python train.py --model="contrastive audio-text model" --dataset="drum patterns on synthesised drum kits" --train_examples=26041 --noise_aug=0.002 --n_mels=64 --hop_length=320 --input="log_mel" --spec_augment=true --win_length=400 --tokenizer="char" --vocab_size=41 --loss="sigmoid" --embed_dim=256 --encoder_arch="resnet" --encoder_norm="batchnorm" --encoder_activation="relu" --encoder_depths=[2, 4, 2] --encoder_kernel_size=3 --encoder_stem="single" --encoder_avg_pool_shortcut=true --encoder_widths=[64, 96, 144] --text_encoder_causal=true --text_encoder_width=128 --text_encoder_layers=10 --text_encoder_norm="layernorm" --text_encoder_norm_position="pre" --text_encoder_activation="star_relu" --text_encoder_mlp_ratio=4 --text_encoder_head_dim=64 --text_encoder_fused_qkv=false --text_encoder_bias="all" --text_encoder_qk_norm=false --text_encoder_parallel_block=false --text_encoder_inner_norm=false --text_encoder_kv_group_size=2 --text_encoder_positions="learned" --init="kaiming_normal" --residual_init="scaled_by_depth" --optimizer="normuon" --muon_scale="match_rms_adamw" --learning_rate=0.0051 --momentum=0.9 --nesterov=true --orthogonalizer="polar_express" --adamw_lr_other_params=0.0017 --max_steps=5000 --batch_size=128 --epochs=24.6 --lr_schedule="linear" --final_lr_fraction=0.1 --warmup_steps=250 --weight_decay=0.05 --adamw_weight_decay_other_params=0.05
Rows from block 2 of the audio encoder of a small contrastive audio-text model, named by matrix and row number. Rows with one number belong to one channel. Each number is 128 + 24 x the weight over its row's rms, rounded and kept within 0 to 255. All counts start at 0. Numbers have three digits each.
After each channel's rows are labels from the 100 clips, of 14976, where the channel reaches its highest value: "responds to" is what is common among them. Only what is clearly more common there than usual is listed. The data: drum patterns on synthesised drum kits.
# convs0: first 3x3 conv, stride 2 (encoder.blocks.2.convs.0.weight, 96x64x3x3, each kernel summed), inputs 0-63
# convs1: second 3x3 conv (encoder.blocks.2.convs.1.weight, 96x96x3x3, transposed, each kernel summed), outputs 0-95

convs0.38:161182103126108141130109144091139118178122166115138147130117186115121119090126164113102121114110133155111132090143132136123112163105143134154135132124111085152125074126162094121127149082146112
convs1.38:113151064088130099149112127118112115076147096128176134132098134137110112174141102150096118133148124122106131121119083146115100138109133114111089157166083124106128094113087134137114132161176107106152089113142120119130135117134111131168115059103152139114126125129116112170120100109119117136
responds to: high tom

convs0.20:120110145174110126131120129147112135101116144083145152122126130103164105125118125092101111188124152093141123115135130146106137169126153097101127094159106106108114119115129115139167101120203162
convs1.20:187144125096178129071127123113119129120129107124111135061112130113137155108135151151112158132137125099148118146101127113102118131130135086117120132139137097111137133108086132113155104100079119112128139135106119133141149112113082157067102113081096135139110116122095121138146127119054137143
responds to: thin (high-pass)

convs0.6:152158106138133093123115110116113140153143135148154162151129128139132125115093097104081157125160161107164114127133070109160112128150088145091130156141119165148120116120150118120126173114181097
convs1.6:133090096168099150106134145092133126160144100177105180118122154090123135091115145140097081149165139123073125133086130131099112099126130145126109150168145104118114091138113136132137110095124115120146126134133111139120119102129128115096122164101091138095132138106120126105144115122071086081
responds to: breakbeat

convs0.84:160169114158129134104089143129214130073127141143147124137142100074101125131110126125112111111131102156115099116114089088132130149147124113097102099134104096122113126104125122130092109134122133
convs1.84:117122093132120127124174101120099120194162148142177123111099124156136112138119140162125139085153131146146102150081142099122134103169136109124153134093165123117145158122126104113150123091102209141122142159111143080093151144138144117148127168098132136128101103139128110145123105152122122136
responds to: high tom

convs0.33:137084107137104172134091144124149126061117091111143102123126101089151124135144123117095108131114089085106168142072119127138132130116128126134133119105096078134100122139124161130120127171122112
convs1.33:081178169135120165070176136135146107140153170126140166104131131071142129153122104112158160083096138082115134156110160108168133138118142115126130100078144130113156110095145157127145143116114128126130146099147111123122114139145103124105136165163126129116140126125174125123136114107120160100
responds to: text has "noise"

convs0.74:155170158130120111181155114145133122138116120088118099139096163092102125136157127141109108174134156126108106184090126108107126134115148159162143137108147105115150127134096155114111146093133172
convs1.74:126135142102148065132130120134104162140109087098084111112167094112145089091182101122172118097109110133164145085115187126141101120100111118143120142099123120131133094140147114164162151145129145117107145124091130114139154113109131139163145151118129115092112098152154141138129132151092148152
responds to: low tom; mains hum

convs0.44:093118102104119134146169122135120161154114149124122077129120102120117109119126126096109134159112116158129119117118150105096125143165109204123100115118117105117108151119148115094127085083078096
convs1.44:081128132115129119119200164128126076123144128139184156200148113119116135107114120129104167132122134139143128115117124067131121157125168134162132148098106097144146137113139146158115091150137096133134116130107119136131131131090186152177149122137146118140154120134116144109118138109153092141
responds to: high tom; bossa nova

convs0.42:114140158082051099102123098117121121117139125125149153168110116102128088139101129087117128113161125131153135132145107149151119115140103114119146164085122173133124099126106080115105123137089141
convs1.42:090151133104144140137136108151139153123118146176127139125159132097115125127094084102139098145121125178093116179166112115113076148126147070092140138137140122111077124117145148140104122113147083125131126114116138081100142143106113119101149149107091116132141074144144137090082111130116124113
responds to: cowbell

convs0.7:137122171112141098096148130106133118097116167157124135095133133141075094103131107104119168102135132078147142126102101077163105148150127129129121143143132148170166147118110145137091150103104102
convs1.7:143102157132156124101196122139160124138167136121113128082137118146088128129122099154123136116191117061131132124141120102140124134160100125127106120104116164124076128125120131156110105163139087129102134105158111120116108105169094158136139141106096120094120141117090150100100124141098091123
responds to: rimshot; march

convs0.22:102141117095133104128122114173113154082136134137144157111157153154093089122103131127155086123124122123150128076073103126141106157127146097151079138110093116152164123131138089151120140131150113
convs1.22:088113101139123083122155083170138119069121107150090175086156120158177146130122122119119125101112136117091135119120103165105110150123134106121114142090198114109108123117146129119154126132155149134172162140134138085114133114109096150105146135107146145133129123156104133167126123129086133113
responds to: low tom

convs0.85:125131155124152131164136065135172140126155104139110144127101102124117113168113109160160125153129146141144130119150075136160119118115149105136118051122131097107153107119119166124148143093102140
convs1.85:115132098162106106098143094154144133135115142130108134118159134126108110151136110161169116128075129112122158070167165114143145166119127150112117041123121156147098120118097103092106106149125150120125138133102163113122129126156101136081140102119110114125108132124150104089144142095149172132
responds to: high tom

convs0.34:131162071139133130109099148113143130090147147143152129110120146149146103126130135077112091099111122107099119131126141080127132169159150099134122123119095129146153114149170116130075124129064115
convs1.34:105107148123099099120175123148143143106170090169132164114118143110131155128099146146118107113098138146104080167086136128089102138152149141088127085140134139137101128101158102115124127118162129116126110134088114083163181125120100152103111139137147121158089087115141143159146148094113114127
responds to: rimshot

convs0.16:102094090072090146118133156123127124138121138115136107181108134108143133132125145170122153111085131073134125125095127127135137160110137085157170085104084138143103122138162117128143131130121099
convs1.16:092139104191125103158113109116083127137129111127168121143129124127185099162123121143122138146107123124141113132101121091103113120175112083130101143150150106133123091119149079142130113132131150127136130131134117114117123115135148106114116166105117072062124089088164169134121164132094134113
responds to: low tom

convs0.62:102172177105120120144147072119156138138138141145142166131143141104112105110147123106105151133099137071108122121133087133130106164163144142150151149117117117109170092102132142127131164104137082
convs1.62:117102123115126122089138118155140126152126073143103148120142161147104119093114124143127107141127139180115141087146088129102144155134129162100127113148074124180127142146130136148145152156156074068108102106158103100108109109143104142121114128138099132126128138112081128062125115144139126099
responds to: low tom

convs0.90:160084141125127126129124175112085142101105125102135132182155124153140105144166146128100063145098117124147142130110133164134107123113143167130065106138145103107140109141163106150144122114130132
convs1.90:131122132097130057104168087149135139081092123146123131134134092093107132093186118121106130109112138114096101140104135101097131124100149138126085120123150078131097141148128139116150138104153144108128111171102131109082145126099086120133142102097164127100093122134098143127142163112106134115
responds to: low tom

convs0.70:147143158108124113123128145117128113116122136141147176154133134114075108151135123126110097121103137152143134141079126130147086168117127131142092079105083126126183167060133131136143118106118141
convs1.70:163139127126151149106144110174131108163118150147089129097149101167086153098095140197148106149133192156121135107135130104154096116120135168131171123139111138140127132155139082137136120129153112115132139158154141104100116141149094152095147158121163146164129153108113117110122134157114163127
responds to: thin (high-pass)

convs0.87:160169098131124112164176144149076174118094128150127115174111098172144131175118119140097124138119097143126092145169153119176161132134112147111128138132132113119122138150104125154117112150116127
convs1.87:150136136162153135147101126093144096096110131128143103114147132151080098077097122114126148123126108105157132137148101125103125121136160121110142150109127161094151106146165154076092113154155121135130155090069146130129095103124131126143134064149092114114131121105126129101168133093114091096
responds to: breakbeat; bossa nova

convs0.15:132150110127145129146111088104169092169138147122102092137093127099151125154153112149140186171144126181128132121132125131125147095104148103098114094157131102120115120128127137073127149154092128
convs1.15:106147125152113109152102122163125135164137122133140124097126163073120150160095108119132113137118130079094132065125166122129102125132144136132113097119128144097129086138115106103099121120149111164127155135086143119130174153110113185119079115117146101115134088102184111143151133115110162129
responds to: rimshot; march

convs0.65:139096099147162158135138148112125123114102098123120109126120129103153133065109154118117123096151158092098124120147137114120121135088085172098082075107155155132140151148168121125137133123137092
convs1.65:152126159123107117113112134108177151124131170161122102121131123125113105118125129146124119101100100163104070157070096125097126094109151124117139139156196140150123112137136146096141121146150124134157137113100132093127132153123144105152128136152117148165126099112125159123074087076085143132
responds to: low tom

convs0.4:113157114108125103143132127141106142115129151156132114056152134168103128154088112098103149076087116129119146123161139129118114120097117116113139069161141139110129169140138140170142097149115105
convs1.4:120095122109131146117082133116161116099119111093104148059153143126069163098105107122155102087144110148160145118099123134104103111126153118137122095145153105107100162131129128097130137172144125104125148123160109148101117129082129139151114115159092151088134110111120125160135141109066125134
responds to: low tom

convs0.49:100153141134196095131114103126088111137163145137142129092090103097176095171114122145144130148111131126116124152128127153131146130141160148109135137162115116098156117113089094088131162106104130
convs1.49:098124145116156106142103094100118156116130071132122112157123134140114120147119141112133147162135122156163123128146124099115095148153102084094116109173115149117107125116203174146096144115138106086128104161145143121141147097154089138106085110093142140123138117127116154123116178105133087113
responds to: snare; clipping; text has "clipped"

convs0.88:134119093101172151117116068144115138170135139119113115147135127146112131123105111149117156114132148134176129081157121183124155094124138149107120172153132128113082135117116091111108114094090143
convs1.88:118111076115124121134106134133151135082106096108146112176115153150139132102131073084095067115121101139094110129135125123115099126120116152135119119166073121131103115171135131092132150138138113094115104142088113085155102099137127126117116107098137104093126102147155134163127122133156118078
responds to: reverberation; text has "room"; text has "reverberant"; clipping

convs0.12:111096119104161102137130111119167109121142101111128106126156156140138135114131122154114113117078150120130137140121179115136125091175099127112120040118142085116110133141143133099100131164093120
convs1.12:136120124140164124139130141132077103144137113124191107185139111153120133118078142158103154153123139140149155086134128106167184137109157126158121147115085103140182113147129111157123106125136124109120116099135105117149120162160159091139119138167106085115149148117152122125116157136145085140
responds to: clipping; text has "clipped"

convs0.23:141123135103162166097153147112133124170097175124117130109123074129153152157093106171111096182128135188155107117165114111125105109151158146123102119122142147104144139131153137130132145130128116
convs1.23:086110102149122115170121103113128171116136131136103106097136160081145103138123125102136150125170133081124168116093144133124125112117125133054116124095171120116160144140142126115103156164124127101145124087162121115133119133092125096158111130145124119138111139113130169128156074072110126098
responds to: snare

convs0.0:102165112125114047143142105119137143114128119142135151024133104143105090129089107127104144130110130128114155119144118125165105139130117126122132160111118130134130141153126118154166146142142118
convs1.0:117075120125132139096137171159130101145119068119109107116130154146096102124085117124131129085109119084107164109143090177129149100104158160107152132139113120123113113146141130099115118147142096102116100094089120073123121117108113187130131097140097129116124100096127135112153129118105101103
responds to: reverberation; text has "room"; text has "reverberant"

convs0.83:145104136094123140117130145120153099113117111103143157216137119146152122106110080108141128143115125119157114148112130099138104157128133132174129116123157076187157090108118112148131125117114144
convs1.83:141075103138123126159146119149113136124170108133109137113117103114156102096118128140129120215195126109120066109109089155131131199135121118119118134095103110145121131126118142137147129092096127104112093150098117151114120125127084110118137137108110109094134159133136123112123157150133100135
responds to: closed hi-hat; rimshot

convs0.28:140086139120107128106138122117076140146154159074129137159124138157103122068144114065117095103114159104098149125150115140111120111118157119115126149122104136123112120098149094158088151144143112
convs1.28:158139140107158108127108140107178127125099112169116127108138145138120130096172098119120107139128082143145143141154075114097128114152173131100107138159134148116090104137126159125128120108123104145128137140091104120147140128152097121078147118084118127110166122110123174116093128140068105067
responds to: ride cymbal

convs0.66:134130130123192185126093150119133132143133156116148137151132139108092086127155127129155104127124129165117122146132109054154090119108090107122109127120127117149135089107167139108098123093140115
convs1.66:146196143114106100121126108093130131127154110192113077127132104141121115118118163156129115129119121171137048117104161109107126078124148108093144104142139133165191122120147101115138156106155134113118128148109109104129119149174112116092113120117152136158124134110118136126108120116113119114
responds to: bossa nova

convs0.71:132089145136132140140115113136114154100122154147138129052118129123133085175069134143135130101095147132172138109137078115165102118151126108111114124121172164130146121128121102119129166119147143
convs1.71:111091129169137113132148120111128117148098127161126163149163162122128113123119090100092088123148123131062127155144119130113127073158118177088134112098173094148100138131130116143168152102139124117134121136151099107092083133135073133125113141099127137091114154142149120113132119103131140083
responds to: low tom; clipping; text has "clipped"

convs0.37:119118143133182109165122153142140123134117098135139147103119062148123137162125111148087128089148130108102098150121088114147107106104088135099133123141108138124119141111170185175136116153114122
convs1.37:211113130186162150128155117134137110117088155066114108090145132155064099118118133130150125134158114107157146122144137086107142090143150108110117092104108121123130132089127115121131108155086142121129148146143145151092116122079131152117135118161128135153122145151109138115152146132120110122
responds to: reverberation; text has "room"; text has "reverberant"; clipping

convs0.55:140127120096149164124139179129110102173096138116135128115128153133157104154121128155080113113118118094132169116170107119144097144087147160121137133140120138175117163157131118138135180157131086
convs1.55:172126101110173127116127077108134090131091134093159106095118119125095114105135089107118112131138132084095125129122150096154179077149152168097142142128135093134162090145153146120115128134138146148147158121146093100105084123098134163146117103107119133101109159151155127133125133104136110095
responds to: clipping; text has "clipped"

convs0.8:140148097116170117141090116112177098157142102124114130118143111094123094129145128132084121155123162146097094126151100141156118099119150135102114171179144107124120104101092149102101156148143155
convs1.8:123125106103142124088137124107103106101137121106077115121126172139052102111105151119126095152126131127142175128174125123129121148123143122155106163130148105099141113150095111088169114116117141145133154103150103149137163134125116124092125134107120139165151118144143142152159139097048160127
responds to: high tom; clipping; text has "clipped"

convs0.92:148142151149149061171102104107167137160156095152101140092100107085128105153132148154115127161118161118144118130126097148092137127135136125122136143151124087113131098107149137164152149131108162
convs1.92:131112127146112129132121125136094123147087123119107150164127129120146138122066123148138146115096145116074134097138152123144110185140135138074099102131085127129124135147136070155081124139117134110145117118146159043132148155095104156126138095146166120132106116157142152119137113110132101136
responds to: clipping; text has "clipped"; reverberation; text has "room"

convs0.5:134153154116153118131119150135114135157146128123096117067147091124164117136127110101093091149122140125132151109114114113140100124152130146145170167116151146124168135086102103133151130105169197
convs1.5:113085110136167167091136140130125103101118101148091129110117124137110137120090107138135148138115110115162155131134116156135149162132125089096132165105122112123113160066144163108152114148091118087155148077107146122116121125152094108149156150120105158108124125142066110102138121077115099140
responds to: snare

convs0.60:091148137085103155110101114149106134121160138134149133137167137111135153130099080151128110152127166135114141093171107145115118154112147132127040086111105123136130125159161121153139129133140123
convs1.60:099151112141103143112180111127112120110109107175133162123111138113156131169155127137109097160147123130100082119121149125168093120166144114143117117122120126113120090106118137132122124122102125108173165088093124109154172090131143179163135126078088133161143143157167087128133107116129117115
responds to: clipping; text has "clipped"

convs0.48:083099137132117136118166140140089168175121133149113100103146085120069137134120118137166141103124158130111154107139109104148142150149175120135140094104149169082122115119116129121142128154110098
convs1.48:148142106152168135115169112157115115175104126099112103156104120091133100112123105082151110151155140121096103130156173119154170110131137151146156133131110133124140111123160145133108113129134118132125113094123134109123097115152186097129098098138091128111098147168200111102147128132169098127
responds to: clipping; text has "clipped"

convs0.27:172123114124186110143109148130144102186127083125108134100166117157125166132130120161095145114151139150144093143137101144153110109160159139099128143133154147092085153144144138118104138110131158
convs1.27:120123057158122089143158115123112108112126085090043131114149157093131096129111137105131161121143150094117134111148083150097147111104143116105124179103097106116138127137129110110122156135135112114119144088119139105145105123140121114135115120133155124128083161116128153137149135080152134094
responds to: rimshot; clipping; text has "clipped"

convs0.63:118189128120147141120079154106132115152154145150127140123152140119125159148104170144117135150145074104124147161130150144121122132132133170090153137163148131119145174145129132141118119192088107
convs1.63:128140130120130136128132120126182116160120132144113124099090170139087123131119120111120131120075113120106092066146109109127132109127182131093113088120113155135130117142110113117102118163147145124112145108133151079092122175100129189126128063178139146129134144112138133096111113107102113118
responds to: clipping; text has "clipped"; march

convs0.36:098154118085129069083126150145143118113126134100152150065143147115111144149108129080163120107129153096129160140122143088084124134126130138130139155138139165148126146136122084153118142113114096
convs1.36:088089098088121135103095150116160160103116151096095156084122134142156145141147113151149100092197110117106130131143097148120108120112117122121095158134110142082119100131131161131134094135136110131160139099173120135115136094071127096121148114095113143119139127104125160141087136117112117094
responds to: cowbell

convs0.58:131072114084111186124104101106129158148111107085125119096147135125140139130172146119119084143112146105080171131109143111165130100149129139106134111090128103117127151101140139123112156138112160
convs1.58:097123154160163150114163098071106116124122162129103172129091068122119144064128115143110182150117126130119084144120113109159101107140127159113125125114146115152109138107181150143142081127101117112168102146162118130101113134112147114141150147139125113108113160114123127138163145104132135109
responds to: rimshot